A small image classifier, trained from scratch.
Model: norm batchnorm, widths [192, 384, 768].
Training: batches of 256, held-out accuracy 100%.
Data: trained on rendered dice on a table, 72500 training examples, 50.8 epochs.
Rows from block 4, named by matrix and row number. Each number is 500 + 50 x the weight over its row's rms, rounded and kept within 0 to 999. All counts start at 0. Numbers have three digits each. After the name is the row's rms in percent of the matrix's.
# short0: shortcut pointwise conv, stride 2 (model.blocks.4.short.0.weight, 384x192x1x1), inputs 0-191
short0.26 106:497437549500612512548452481476596509473453482461492525461544641520498499490453457500463501493515539439630517552523448494501511449451499448468639498546536481560422566577546582472483470478477537489435542575392479515465459547432524526478475451507479497525478558417443444527441493495470540461492603436510552492565473365453495522519552438459555561466407472529423493502474458608462532480495481468569467512502535486501462507483585482440513473448516390405450517418495513501494510479483567493499524598526467463503516421438404444494394436470458517513410559528596446456585492477588518483
short0.27 104:460440550530545472544503448421592498561427478503538452557582503498444530587507428479521436562438475462506481540517563552428450484402556378441535400519517483470506566609498501443466568537469482439533519527416426512548387544573373538637481548519490487564450509471500569560525584425523420435437513457508497511502500472464526491477549512562567523482430503501401480501569466462466510603494470446403416527453561508495500387556552551453438434482488552489487460491429452501448551551556467578486483450543467481515444488498482514498502530426481456495472505462470593532557457490492546523
short0.28 114:611458510484493570486486486565534485416555541506461450533547520652480528418504485389436493507396554443482430529582544427451420533572490462458533617417517449485502493557555425529443484566493475600454345493423544458541483533453519475545468499451614449532463540525546405489565480549433496495505467521447584449436464492509516486474452490508542557473541500435434463495464523521546504510418525444511537545488532540530529460504588548484468504549491461524528558539392521495519438458457424507487469480571377542493544518507439515518572538508555403497516470526524545581527423516566504490
short0.29 101:477623658466473469536576497505505449467561435482502494472602528595502481460437495398504546471492457585508504535493497589465505505381490458433577421471516478471504493516497440513417565492486483562394474541518561464457493517409507525575496560477483509602511532452495473475427452568489488485459467533422465447637539605494543553430452501479467534506492505469476410546468475464491557610474372475455508450544542445515552553513480468550487531447469541557510550496505561480547477412511570529500457444438493438475521489481487455530380525435482485456434556530500519415485448392545511488
short0.30 125:395552456471536468450457487433469468518523501483465546398569523575547516502485530473598502471515555435470406606406447518477452423542492464627451540552509539495418517448533500634514422516461508536547518494494470538452507498486458518495370476523382498456464547397432415409586520480508552483532585528522491509470508481513547527508529541516406528487424517527505644485424435520498455452498507473529493542455559427594472538607491443472431521503529605523500507491454482471500447477497442473556505466473422598536515519515449517465466472458539566454499555412561536511453540483590484483
short0.31 111:498445464500488498473468558451533421508567537501526479517546519489492577457462408451559460488480462490417495516514496502490441493527518447528494409471498501492489488432494464534437545516508532502387467487449553516484475544501398538598565531573534521504582551464562509544662489513480585428468536436487443568480475549512486458467392521473488501432466392401489497456434485556524485474446443463492566398478486566593499404487556598567475484541489425521460500398464491502471491515509402516417377433496525553437413577465540477410530512578461545509541453513470568397495448561505480582
short0.32 073:550485478492429432516560552471462571582465554563585570496540491451486514428485428492456524491507529507500437468487490455546469536486431521409489430465479485504445508434513424480443491388548463515572433382597582525496491571509474510496557412556512521434473444484513435530517529449452524600452490478438475475463522485512506462557470470531392457439476417412507463438408523578521577438447428455519570442510595521550564564554493531463491591539428499498496521533424471614548479487445506394460518427509471509393430439539457455555448511435530459508547496520549546490582430434475489544
short0.33 116:465521530504475600511532515414487534525524383473442582584563446515489435517510484469385459431466483488500439610525510561458530499511471490490446472485459510466445498433556499589417478471499558579499544599496468413491481432540441547488521413469473531471482542496474506502500466552501579487469489435592597540489493405434509534474434547478483504522511512378448522479507547494538443422560446499552487525506475517443530611539491468460503471567576481525450487419561529484454432420506335519578536433435544546448539530542413484476499537459401533399434509531478535517454611481508558531
short0.34 100:478551503535515567496563483502496541466424470451468414517554459454440401447481517499571511469571541381428447446515446507470567441528511459578471415557546535480464471596475468453523455546435576412484597507612507426520532516556602593523504441506503434470540462480439394580388388446542529575590470486590461467430516533519521478583451508522499451521443542495510548515533511506510454501571457461470517480424568513451428513465571468567494484557468537451608476515527471465490581499515460512471519508547477498530509514570406413488488525510490518570604547542471569469493583479461524544
short0.35 017:447537539480422539569521518429521530419562480439527488502524496413430516504499490528556537559448429481475485418468461546491493512509606456439441486526584552471438515450532471505490479399487494591431492544424543512453520508502461539543558444419386460455572437475479536466538439456574411553493573480496351506400504503495550475450557472562430506573483463444404472441496523513499470458521439488522602521505483495469480473477456524515437492460522479489607533607461521556456345390500485535442501468461454520532477416445471514476599540502456490494454482393500448491578454528459546563
short0.36 069:571490522497487468463517541548502498418513536428531490440425460502638489488500525455515450517400453499533541542508503488614501610552530468449503421510450531500472574501583493554442480541465460388439477484433456575428499534595482525543381431486485504532454463493571517527487522456504590419442580468523563478442544484435517522569468480491447465432608423492499543454565486493554500485550458507445513580417555498520585428518545525470476503564479450494514559549500490507457440451424459471386476576497423421459467341563458437451523511530443446468534400483487467525524498537517470532
short0.37 099:496451632515541727541487487522498462430437462518546489508501547545446425545450509512443419506488451527471461439495530484452432488518409428487448457469449454519476440475496515473461455590485492460487519447449612474586637582441465463486512421500526490535473521587506526486511472520526556485503479590448464597522515546487486449483476489478513488532602466474484480443481423520492489459451557461489492550457430416558411486483509515497429434551373560484592545535522569456489555522518462436598507439506573438513544537511443437492541457506502504471442569549461490458604457534480495539
short0.38 087:517544474563503428520518522457426452514564548413362526461513518537633513565409507522640414508475416506548481537461505492512609501489601515510436436537447519470490441501512491412565556490427583430503521480450449438514486489467531523525511545549432534481459498530418535455566564477538489430512461509474528590496498460515484526503477478406417490476462430472504514454590487474465456468502505519442538472556405460534547529483448529556542526483532551436464495505415556504527491494573502424442428510545495456487581554534577495369438522478576399518554478557507536503360477517584543497
short0.39 116:479530530507531614501519519482503499457624569597483403574549557457521613567515508396484637485477451548557459466514510403571447434413509539400525545566592451461479570572528417501488486499525560472498528488468471462443563541432546453553498512520529468485481615426521510501528517536476489489491516559575460497478449510450501496466447521619485406543556526528509490569500498527408458526500579506405524540555539512489439486417506491437502454566516535529480472532475436470527526475492539418551494504453430495513475543493463482468594465414485353430457533426438496459446508473421495494
short0.40 120:467532518462428520459538435484460531437489454486462488548529493507525526500485424374438452574539452538506451545483447529560598561463505426472456545557480440476595376481435465496494460492488494535469475477491498469459463536525504514432517453482503447508485470455436428569581499475457429491486421592479381529469510471556457514461477498499518517513425530456605490560501527542514597428448488533469554481469507555492423427428433509511543569425442510384463464530490534446564555483437447540455511380512339523490574547478435503478505415516534529562590520406539461442562559507470584424
short0.41 084:505463483473481457496441497452458552479521464520474595538491572397411550450496474467504530490523596497409443480498466441490462468337463451574505541456507409418471498483553463534510447515381476504519528481521528505488454606477447488500434480534474483533418439484498504450522497587534467491513570471499506509433426454493482538547498637505541509594458431498577555434614516502526473559428429527499528497385583526650457505585521529475492469523468445483521455568501474476452465587516482466478368481501523476507471451427593506465406467463463526479477441485504540414526450496479408457
short0.42 101:511395518475464493529539533495520496500497486428515525504482476506463490641525512529425503503461423573515571539452509409451509536453524510438404529617457464527516494447512567597491537493443469470444466439478492498461336506492457467538513481527444539449515449521442535459584563479495514547498415532569473480565509520355458477485562483519567455559397516391523553480424497494476466550485369469528559508566521457492467502450453452552480514425429439433427543522532436505506517579427574479491447500525432468586518472457478485420545466596508486452514425607511522549476548505593523564
short0.43 041:407491531503454566487476446397472474488488449446446478444534508431447442553443484506447422449459499446392571500441523539466467459523413510494385450549497471563523425559489435453496472443553425481507569494583556513483459481513491508466558502473539501533566526493599570449445568599555424512506581538504546514560476515496583605474488529463536523465537504523513510516437437511513530504532560492497499457531490444520472529531407492496514492523562398500497495499562519424433494407389500501501463403472469562494464402475491430466472418455504567449573628457359539466557617539504522527
short0.44 117:433544441451485509516478397463538506406469530467533442451573541573419489536520567501542476485483498407500475553480547479493428491510433512415538500475564533470536468413415443467469546523456471579431441468435579512560518547566526465495511553513476527531460473523444466494463457500535612359536475594490421403473439549482474441467482587516469463420463543448465547472502533427532462481554546525510417493595559435612542424538494466467479407488583413435480508571569549532494529498548517484580551538412477569460485399417472488491460492445486537521397463508548521518514541511530507592
short0.45 047:555511456501464432507478478515380392453484581573402561495426464494542402536550471501474561485555458557510375486479503524496521499507489470524479514491507477514563541582439456598489502450418432538473516515449589480468466476541477603595495458431452510512472396448456443585450478457481380529491517435515451477362545468470476487505408486547529442566429575471570560514488456504518548486550493572533513479524421443489528528436484549525529497495562465452538566514472428533502419432511519415518453499506437444531549520386459496517420538481472477508417472517431478497462561571393557536
short0.46 133:464472532548595467473471472369513487514475497554595508520519466486436467400571454458481420542583585558494500447564474449573558557469488457413416464541476414505623484528569486528543467486511397571467497613593468466341453551501494554461537528495465505486394523456432564530478439493519572531447518446591534449447491492579457562590476551545465397474411571492486449487498472471525483510497499542468496460528464434514629535469511512445597421500506510427487469433494526516423492523522580503548524449481548464459483473425516466500505504501501458468505533551512514467524442451466440473
short0.47 112:552563537411512466432478500463515488468585568490527464536499480581499484550495482457498463530527589547504493512494446476470448546526494575480591483554437441560543407486522314450560495577473541556513453537450487508504479461523476388409532543527582397423529509544472490435471482468453476484434484458417491517517495508410467467535617542433452515520493431570550469431532503428491565584568551490475471482480488501460514445532516426491463480490525569465540433606468413451580475543441496482453455499446593402534463456473505394474583392541474478518456581518534502500522505413454553502
short0.48 125:534489564489526485457438463624516557540514488468499512525482471422529534435554525438483488540463502421537483450516466482531527499466504483476506500551380453543460527480467426534440567528391456396507445585539606612451474578530502438539534531526495425492521461448484381531503420454465544505533535508577409446517482461553545431552522482414440550459472426422489473493493490592482517398463483559569401473504457483544507554455441602449403451534478429569513517492435531466504465443444510523532535647487466478500638489575532506464519518483519510517496510555511559595562509565510463524
short0.49 107:498481509515538506537525476465457514395511545523459492416543420561421503499502493615518493509430503505554519497509516454454442535560525497543522478501587501480502496530558624465495537505390525486480529509508499483557520470480435461482584492521523520512472578506550526458408545437465428427427579416467491464462539450598487477567463553516428461526618426460499493416517437515553480411511522430496516512553481421508497523450469505409494540551539478518455521468483509588502475439599409439461436433506463554536560459434369453480586537495564474382533556459466515437435590545562372444
short0.50 107:494476557572415492613554540493451552547481504517510464581529512518536520515427495494553484474496392605481483439440472410461465443447421530480410455527503531548476463449388525476476597500421544458492475539507393506475465441456520460475494553547511523538557526457457486572364522431507554445576473527540524456496462427442518484508539484542485480447539410560487433561465462461405597526529616546530547522471442539528436455558491513486485490450519577567519570465438439462530597521481519537495501463491519560474528423501380607477406538551466457520438536508494542555459528473578475411
short0.51 114:493465495566485527575471501488465395503510523474480565570571482592506515482487515520497456494570491523541475370490392502371466477498472492475433529532440528616436463523440565436566404539506509482460440526485453470502514485511547515585454552451516486502405461486540476449466551530440526552417536483443540527557512535499522525539490442427529571525503486529467431433470552510577376432411568492518514529533511511565477408503510520600485500476401439568545469423529516457406461610490517453517529428507447561509450575488517591588529460458456489500507451471472648492560516603527511512
short0.52 120:517503470538502483419495514471579527480561491471491557475626525563510543455476471564541468518544547402423496450536512563436470571500442490457524453465475424422499553485471465459419464516508558480535523533545534511471503369499519527505447427502464403416353482485475444484479495512524477483484455495486537505547461499565390557483486549420375419567459449543503521569571643415551449477476465598496547523356554411493527508583463469514445486450515482406500560404495456494454455517429461476547456479456510458514530446526476499544481466465498452551426493515536545499556503530380474463
short0.53 093:416442420454475433464578493586423429619420539506462466483577582499574466436531494513598435573475486459497442496497490447694486529469495474498463525503509473417509507545524445518485478531472471413502516552481556397451494473525543536521463455432489462501482460531489459561499456570404490502537540576477483489580589492538539578461444515502460486449497444485411505402467469458460466580476527535432468402451489525565536586458539487497458517486506500455489494509518450453486494514468489413506576428477496437556522507567503506493531532579392403431454508444533517479419526514376561563
short0.54 108:516441472500523495520487545591571509491516481385572544523579502503469535469501509461531506457490402537487505486502397555521418483491512496483570530535484379561511528458570553543450559494487538487497490470547545433459472488535477505502493523534370639452492425525556609467428551478534543481571522465439444494478489505496531473588541396430491441552427486539503488480413500451499453524547591401466599528522514401482500544494447547423495478560534518446511515580484490401532528480485474452450525452430491479442461543602472480456501415621544422441504509489504463426613509602580521519
short0.55 124:525409486546622499498549550593496426538431403482513508624413526482534534521448461472509587437501542570527555502393544510587535538457530473521444442468516534449506445586408491472569387420479500553514485508565434434435526578480580479485560507419497597498493465514453547556543462463447486499500539559484531467466461455490413555637478543525501499492519558480428546463559528533482557496436502497503465505443416596510507502477451538592548584507559501582478496467478529567428463438510544512548513476561474504509602476400467550456506492589540477461557485464535454497498518570527511417
short0.56 093:471495393511479527622461514436546489424443449540511445446481451533570468536503396509458536472427575511448525458526471486467563550552474509490446417393481462511465455559404463561498405502481502548526479480484451482506559615527565529482453560489411427565612458464509455479506529501480548383481477441545518544441516432541443444415417540456451453494472486425414419442492519488499543477473511470470490495432519448494530485346543549494512532457453602495473572455528533446559504432531417521468538489440442479418581475524480502491489439482520451427578452460489473491537526617477484563
short0.57 104:494528530517528516509556513465518439457449513511439524542419491491461424478474470523493472470602518529570462517494454435499567486470487572439485476425523526548565626497447443437416523429408602457413569406565499442429510438504489499517380477519469530513509515465430535497504504478507576441470499432528532557554601540621582545488545477459451463473583493515437482514511505471489492526472497520463550469556415499427408456629576437495495501444543405429522592505456434594444526481487499491435575555432560417514497491485445538491461452546553438559485481493434428602474469554471469501
short0.58 085:469527439440592487618521499529450539543424480534551480518512404433535518493448443510464550499458444445534598555485523489586497447539465500548515551581625566493487475538489585459472552519564470533489546514475503511576547515549516515589468465484477428501531616487527453557468419507518457539438460508428519559488463626479486686469438496461556443429492482480539519515502365502460594524561528536495556529466523506490541589425478503453463534419491520431477581563401453553521425534449489439546456430528514526485513484530547528507562494640480566494539469485486527545497478525458539515
short0.59 040:597506564424403558450439532525528503453461475422589468480508524472601448499496460564456450539554554540473500476507494466501523468372488358513479469370636433526447534561483426542479505487430544452545507496633431549474481502522466522494560492517522573525506474483383441474419511506703549556495472492551486580520461539492487453448549523501520500481431525447410433540523434469516454480500435493468533512490489443482563411500473491445556511497496456433475492469503459476471464518439480527577473479511526573501465564455436475533497443480467527532538571428498439557571475432500547483
short0.60 098:586426498416590386557516540607440502508456477532444445542624490496456544574530548482465460437465482516504440498477505554617526645435501398511527489517495497458548565503498443556563539588515509544434452401518512464490453526555422458523558430553496509518501425456537490439514577523547360512435461520491481454503471543422439553492532537446539579566450509416546500495509512557507537473450501585449459538469484515518502452521490584462422496519502553410466426460517557520527534526467475493471511469547470499443503383483467386433504561534492500441519542462537464625541537480487483498
short0.61 116:477576402435486493544482423518393522454517473510475561427497437520446463544473467497440522461548502507432552422534521402460474532592523475445483541465540493472482471467542491421557477489546468471571412513538483455501494497526494529451506511515468547605571460503505553427429483424474654479400477486459511575506502452481473483441481549511481500436601529557578480391472418518515570458458486412459520516559495516407522478463565448516549462551433551468446481438543505512534573501578553557656559459564464536415562531423554627536537571439506539497523454493485500499418484500466509457
short0.62 099:521561519425533424501494577548391464469539516539539515517470423482536460525432548517452532482520583459478539477455475516466547519567530589453522444521518417578567529462582508480474564449565618537516570472517459456480607497423519514521526501373449513606546483531481420434445500401480540337462529471518576486439533495454531500462547538518516521488422430524541458479493495488510489599571453508454470481513460467466493487631446546521524579489492486467551437463461471564475481517388538463466426422445498615471488544447507580444501450570545449542512483472450540525547587430506462534
short0.63 098:570460512520482479457442440472504584494371601475441477510435489449516473536524479480401485546453450601456498528383518471517509507521483451476480513452511457454477500457429541537460538424523559493550507415468443459519503448475485434395535452602502589446544513507536570517539453556404518424398494531603475535484559437539524469581453500476528455514501420427521569478555494497482541561527477543494463525479445472524486446506452492481535480494508499519551456435461607355473581458487516402437514507482535481479455495482461433605404392571619511548565518459520538484487575428463475490
short0.64 075:500554503555430588402399513457544468472573538441419498509534497515400567477521484522504463506480418529479492427459497438409429467507439544422423517409523467456506426467456527603376459477453528427514457437480531506513544462517541407455539482521625509505500471436532527531468400418480455456518434522521512493483516453565606475514562432455463528535597517483504455440570450524456476562454568388552477620499525484564469560485484537484493468491545570497455546432582403497495486503429451626489466533436415517508513458578461464545478527489423511457525483533533506501529503555489460520
short0.65 112:453481474506540427484504555503551486544507564482504477431590571423517461458481458486398513513542418545532524410493477539506492544589510498470437519523426494350441490575535444561545457487582510473482418556464585585434465534576508463543464483545464556563499476464603512561447528558522515535494459509533491549491487438526460562511490448543557516576518492607556444427511577496483477504490550442574422486560530376536546595527533567422435425579532475565412440460462494407564494497488488570514524472478452434481478542591461602593535428518453516528474430499478512489536465481495535572
short0.66 083:509514504518608545484532443500517450468423418452442563470435570543438460530526498518461494494529516545458498535421465526440572537491477535489610535451546486401430530470512454589467572345537462475464429482546486602413490487526475491515526547492525446493463544624439522551408513531492392465439517539489485525522627518461502445566438429502545519553489461435533509538462414544467615575477523545436494510562512487552510427486533488410524510501537588473480504589466458521381462530439462530517547581511507501503559506415556488456455504429446476469513371471565530447496478496456506469
short0.67 109:536386397546493444556555446627477518557485448526561439479614418479580558524471476456505476426612485431461435446462522553533426514517543461592492510515503631433526518498528539499442576506492487454505472504450421516457573448470555536561465488495545519439503427606465440472462478476442539379547479615539523513450438478467474463484512452543450552459483512471478497516529527521484461396479433563537511480529512572470495533409518519497437453526465519497453432478531511625481436547539539522497413556488521507450504439469438522497416483461468433523464461521610529477421512551430452436
short0.68 086:564548518501520566442502385510556461491471518563465461493516535399416473454548435446506504455501503512511432524531579438443495660554521414457537544469499541539481493418518559478362553567433423521504521534481552443510543507484469463422456554591463476426553510456462602454455452576491375414489543544475498406549454565440542505515534491547503519477507494514587481458464434496527459423446550461454627463443560480458476447460499489501520497441505558453542419530534521476395433449484506512460490598460484575509547540445502579589505517535523538533479580555467519523462493465541564503
short0.69 059:496497494438475566529508460514512499524506441435505480466483575404508442543474456435493491532438437535435472478504523506571499490619513404418457417488506467480448516429552421511446508485502425521510552451527447416541497482550587462492490378489556429502551472443525575514483440546534431451541451456390452468463467426499460439481509476445516423532553532417428570484548490512540544524416443519497472578486593478523455495482405487415465497504492491478481472504466460428483479451526486555584468494476508547574506675442594564551648476554477455559506598496496446439525476512438561539
short0.70 106:652388495455427471558502509514462488535573516529451386420433362417473519536416429457498470501388457454502534448373511495452488498578465556497490466554504497457496449472531504464514439425451583521407518485499435426505493468461549463519486602537521526485505606499529364598600486439573506515461562416516484467474514483544452500455471463454561502483509501473445436552419442554442556506462494535515489413521532428482544522567527443553483579560544506488485489456435569421544443427503476517511466473431516530474488528544480495449476507426477475517502535451540552528551484477564506567
short0.71 127:520456514473451465431506528507510475468426598474509619418533456460408472547514505392494576466541576507428482608527457502490530479468549458532570464522515525534447411513423468558530442513543496493478530480453567477420468554526554437510493551471484540444426562489443511457498420432521482459494514492555518494519438504487505463543532532541507445554481549452422546486476455560511454530563522468537419571480458618629493605444539486439434476523474529458558482523358525492449410489382510498533596553545447476515501483475549454611466429484451492494540493473541451644527419487524565492
short0.72 114:440574494512515411506568535442463433420548466401450493540577431543527503491471503527513543442472448531521466466530391530529553502501475508472499441481603463576485500486543491522500447526488505465396540462529392502579505456471530518479482519452445453491492458529565425479507523414508405449563455486477590590581533505481465520549524544539397431615558555534455489539448532499543497388452446559505536534402441455516523517556479411461515432448495398498542551491460497482439565512504597542505483462483555482448592537475570576455566485481473388517632583494520426506433516480566493497
short0.73 091:470474492407457537471446351485455550469483531534545522559401436546444508471515502511383609485497522612503438495555561458519531464498409522478402430560520501470433539456446607434544473550518566499443500467395519453445555529535505454371450607445493498474543540485549445598455479445460544525463456443538494572534524470474485445468465505551567389515562562504536483477541482466562501591487497478468547559498488440510499511465460567497420492553482496529534527538499429495443538449509516498519450492508406544491455531527474559442536508517461463622451444444462516395553525557582463565
short0.74 107:508510528539533522503457552481555490521488528606527539401495435513499440441462546502445442532522420504561476515485476428515479543548575393478486601507569427482579461489403399509453503490405464477486499477409515545418387489515503524461481479676454441555474426456471499396428515527456462541459485496466347433483525437472460405486546564507564406577520552483561520508522488460480563542526365459477517467466446561510543515491509596510487507530541467490410479502501504432488500463484504468559498493464593546559491445396548489434550468488454469492500430519458503484488523541421524539
short0.75 101:446509479530415571487558555520504417529551517483458560427500477551497485482575563410503547627569547473451450491436439516485440474473510441499494423588465538516526584499467471518444631513428438520625490480442538522368575476429496465499506545490494452507500563479489481435570513514541493498472496449507376442499457473513563490474446466503466536441519472465409639506554516485484489503485474565559435503420451541451441493519597482467466446466477518463478544443529485508514586416629483525550510407481435485557512480565506562584577469496492494495455491599497461384540445516498486550
short0.76 092:502559457407539534429517465418444499572481501516473525573509540389486498473522475555415540554466499536520538429503456474555571468479553491488491497460552467539495547555499590507473436406503490498433486556556538559500383401542491478565536468603515480433514609527542520599519490495526557464488493517466376431509546474464499561561548419485565450515472513515555546460439519551566511513589578635501446505513461453472440502524597488439474413465539521469405455551431479514548529468504472512527540450389464528495508551504501533438452431477415538491540530552642608465479565518513491481
short0.77 136:424547576482543487520484559574496455423498457467542541558435499481506482598600511544530523487448553502454520514399459452479517499541521562468500486385410394568516488550468620455473531445551550455504475470527426493509492397490471557416568503461498462532396409438559494530456406491459519389552467481509600419491442470472530433515514528534465447541531471531510415489535463503479599539511518531512469558443521533453415438538472509597507609486474461558535494514480529463436520477457554493555532500473536474446585472477410604452482493486508329488492529509503532510531577551568512464
short0.78 108:457524548567578477401436480489552492518600535484479500493430514551555588631453534387488410514496566352500485560562432480546502469516533396423472530554510464474419539428508473476527463544611555431428504543430547427409521494569500477528543494517463493496509507541482514526503486519520531505526453487478410568450497490465537409488496543483443435513499561531471545580401455452391562515491437558569552555457485488483476562474449505468485429536487522410414508573591514462477547460545584468532492506523456589430447549490517423533524531488470568540482427458503541519529485551545460577
short0.79 097:558560476448492595505443498438490484509464455575402475507539479423417565545469536516531577492403474478471545513536518497542631453484467495391496479420509494451534472563511499531511478448471483518627560552508556514537491489494517464430500512449499329530472506497496496458459514502462519525518501436412510549409479507500540495466464398442509482407470442598459457529594426534507539486530472538486561536396591485439502560577426538530447569517432557423511488569477510499536425442486506512503468527472514455530477519504592600505409419480534404506486493425416395438536469564510539500
short0.80 038:515438464537478466465473649498523474530427493547500472437581452399535535456483468457455519368447489444439429535468486503469494378420467464543482522469558536415499505530542452483465451543447509612480543478525565498456438468533566518532477459439555424485481543540481508565524473542495479442395497504480462459498454455533383383498499567455478478617432519444449482457579451507507489476537623508485547459512591474450526459492491467482558504439514473547420491520481459424547476551446572493484534396435476436472495402558470457468551471393452576488500562432562486546532544447480434508
short0.81 035:414527447373525545402511491492559540446506522450405427523565588447385474559505436505554375522531465549536502487454456468489520625458512500543488461537476491495502562561486623420493522477536451518476472399565482530475422460457488464356533554565493502467543485470579497531539536551492496497474501513530510539496400355537526473507507580528390514445471585458542516449579564420564496521450539449538443458480456508544528496541479488457444479450472536495367459414491484422507456525523503527463460485465402481503468441421490488496563536533508480540411475539442460500473532494483457502
short0.82 109:489568442539441521571495473574530435435432438540566455497417507500555464540485350476458457430537479488522450475417525540527564436627456454449508524477543498472492519426470534535519440388531453430523481576536449557455505480471549508548526510511498483443554489506478506457426497502484496483452530543482493565516462414509503421483514559543579485488451463497542540451541498618515552437379454513532536510445586585495428401481487562567479500490460479415471519562465500613526368530486474495483476465473482438496499490459541433577408472460521426461481473539574573352490536479493518414
short0.83 122:466418480467419492541452476553467545455478518460472538553411500475466545467587509476484496423466458622542390472507470626537548465471457509427419594478456416491477477570563472512580485557452454515414399497550521547548532466553410520497514488482418536516424523431482481463431486457472447514512609432525433510571454510498403517501523537543489470476442566549479490490525548469503526404474462421537437556376531490460497498423413463510488476578406495472540523539425505449501503467457424498484439584495501496476511481555413508504530465485552414515583498409509522460460398559484583538
short0.84 088:480492512490570500493618511510586444466422568407520433455566550388561491505507536516463441478532485507460456504561486519558467536503429424467463473500524516485443516594505485417459473570487524464452420548526439502444452498634425544509503479508519449526439488533412494429442479524512523531573437476518411496536549488453433478480525563450476495482470427425521522605466501512372547554501516452542535484445527499506462583484497427419509377528472476491470457499445521551500496502535441488545495461479500511658458418550468534579391560584567439530447549430596500458507527584449511470
short0.85 101:470508418556564519527514513510509422491525508477475609495579404361481479553539536425414491466544538539459480512487464425510584529532446512452462480600428508588533485580467482505551583519450514464453511424574401527447522455532490524552504455534417515480548521572458460578502531439593485481530422529499508563491487543609484424497464486426552551435478568517490493588523496516467477559522591426496501470508585426562430542477550473507489565455434453539413419536484594421478546562496583498472510538575457490480531534515578423475498493495615418477495534522496516433459471528426556560
short0.86 097:561456539472619523543493407476475421452481564443499477468472382527506545483470480490490532503495425505520468546553427499520463443451549503480532559481566471486434512483491415503496454469619459475484555422427535559450545439480551504436483540531523458504498497455509567545513543566485507435541457500496550469432451432448483462544540576496456510526522486674487377458453431475441481537522463644545514441466542528411467493546449552477453447436464464513438428554498468508535549511554533477485484507503483562534446448602480429447398461423467435549558493517346456501483453492445421437
short0.87 045:498483432453551449518565510430537468680482458426476438500427547567504518493482492620521484446509508457481550450469499442534485570497530525480453559404509489499500575473543523530553459552437412475475397586488506515442530543448457554484528528553571602515557541503405401571395358449513639472500570459526490615548560482477484501503515432549460534512465496506520483484545523565495501506373479469475463437531484494481502485439484490452493457541455540541483448528505495483497502519553513460434458537514467491411582531399530533476470512434462472415505472553445564448492464480411463416
short0.88 060:450572451510547500548512494413438487571439453516589494461441623570596448512543550465486562429432454441551485471497518455479503530536515555472512581470479436530433409457546486485511490520416408579421508505432615516487444494504503454496507515492468430570466525482442473528476486356510490477440497525457521515503435539516460585469495492550651531487559537507478491512529443426504552398462486535407570502451469459480498500493577502451519617643491494486463539490570450434476498450532459548465373638464516555448479455474500512443506496489495562526466464522473535467523537481454580496
short0.89 099:482549475452445493467524501566426523523487567486477542518519488556526593497548487417573497473458488498474452477462508467527529618512432572537545459497461503495523566522516466532382481498427521409463467426477445485480468566508600516504506527457498517359570485401461500486575540481457540423450441585454522504532428507534364509443567493509458508533522465439484494387561514534502545513528488489425474489471534465554513511442599528523477461411596491527490476475469436576571510442468403496514446463556521533623419501512514446612507503422540498448423507522512500517391558567521510357
short0.90 132:510508529482498551574573531509538444545487491496490561467588498465530491505497383509574613416573514514488582520604476486542478546440572509517520527561528577565402523515507475490437527619429474464443499479436503550440518524570653496456469492462508479577519473574482400517568526456488445454643506546518502440533544459536532511534586583474489448458471576492489411441500472495506389526490555547488513477544488480481501548475523459504504462466514516587437470467504509435509485461525486481478522538510506537400523514457576533423496462671450456476564448506538512400421419577541492485
short0.91 124:496415585476602506454485449522525528481534507495484448476553468460522410486486449596577466522468522528540537465577462555449413497480496506443505521515507468528486512476434439521500494576580458447503395490563506489452499440385488419483462506550576469370438582538473526528454508511511559578591432443441467460512513505474442496492514486500553465443379549496466515582500472533490524502478481599537615445496432402490369418435606480506595536435488591464485541466493497546474458406497493505475470502435455506456478505488501388490494584428460476414567478517504458567520497529585444476
short0.92 068:559484429490502397480510500460561425541485514542543441475442533487526558479518467439451567467416470562448551449525437507561435547453447582568428588468527462483474449520528606463426413552537521471484444506502525349513513517485517523440479598550526454512419451546449502435533550546429528574427498564416501556434561474449507463563447465488587478474437444434457513467519516490494554436476503569514570485496546482432517532501558482555521483546495537479444451546526450438566446485569507458507421564481469499435457608425491490574474477431456453425519564527535598536564571424432427450
short0.93 088:597541542480475493440474557443547467438473490443557459503505552530527600462422466560508504503548477464550522455447484504431576398488435507468523475467540482484552531522441556495511493456435454489488506434558535546511517552558417502548514517590645523471524483500578493481503595480581469506474446470556418500573519408482462532462617458521533549590374556417465508527354548603529459481466484473499508485448546551530418557535461599395508552387501472462429490532504521554469505479455448457481473539476509461442458509471473460519580479460516518555422563471496574428489511468611532537
short0.94 079:512527510514441412453466435488500551596484501401485482440483424447511514485495582587523459527475463513501429439384543506414522526494464480474508528453495458529414471439396476388523496468504447557505516447582458396436566473439481507499518500420439522467512478540511552499459561467420556494452635520540545504527475525355531549430441493526519599503495484560482448525459490469409464542518488504508496493514475625436457510505479522513445561505411514446467508528574499561493452489408532486561414527471481452537497433392504655485474421530577594471514502513550476429510526478548522542
short0.95 096:506506499464547498427450470437556437408404460520449586504369491487479474540544503465429499532477511536501448479600534475467502460408525383485460563528513508526532520523507526400473470450543413428402434558585466533551403541449507408496547515610559477424461459458590434529468513510487491518500500534464586571517497500557540505553483482515505421467544515612511485561474402434559488474487506535532543587457506500508495437512485485546413560478465501473473391489437407538586531461468499424482541533434534507443537534433529426476551544385469420511459447441533455473442529458493564535
short0.96 088:531462556552495487383495478575543525583526501434451492494531329466522519537463510571426471533473410476485572457499451470553493514518486495463546477494453479624431544494450541561383516552477462512620487566614495451561530467530424508475544476523451547445490497512501594508528549520551461490485425446452486497475471434519508482458547491474560511551453420486487441522462482347505526566527460465512551412475468550544511542496438494505577447481370535395460520477480597456531545549463442470490497465560537480390429518469504499529434449489481531483435447539579440456547540498556476596
short0.97 088:490365480510480452453471485490631497595512497442431524517517415543457480622497476485463433469572444481480477362477471383457489564446448448457441419481542532609491566501520604425485590528514450574514581556450510489484453518515543568419530459483453478502392486567479478486487514471488546638508538491500531464451507438479468412501508553543396508557568456431509501514411489444451450533512545512481509477573467495496525430520500477495472453550459574499446460516563497480478402474507468573480507490489472563540476511497429486475542506507385471491552437587491536525519390493457479428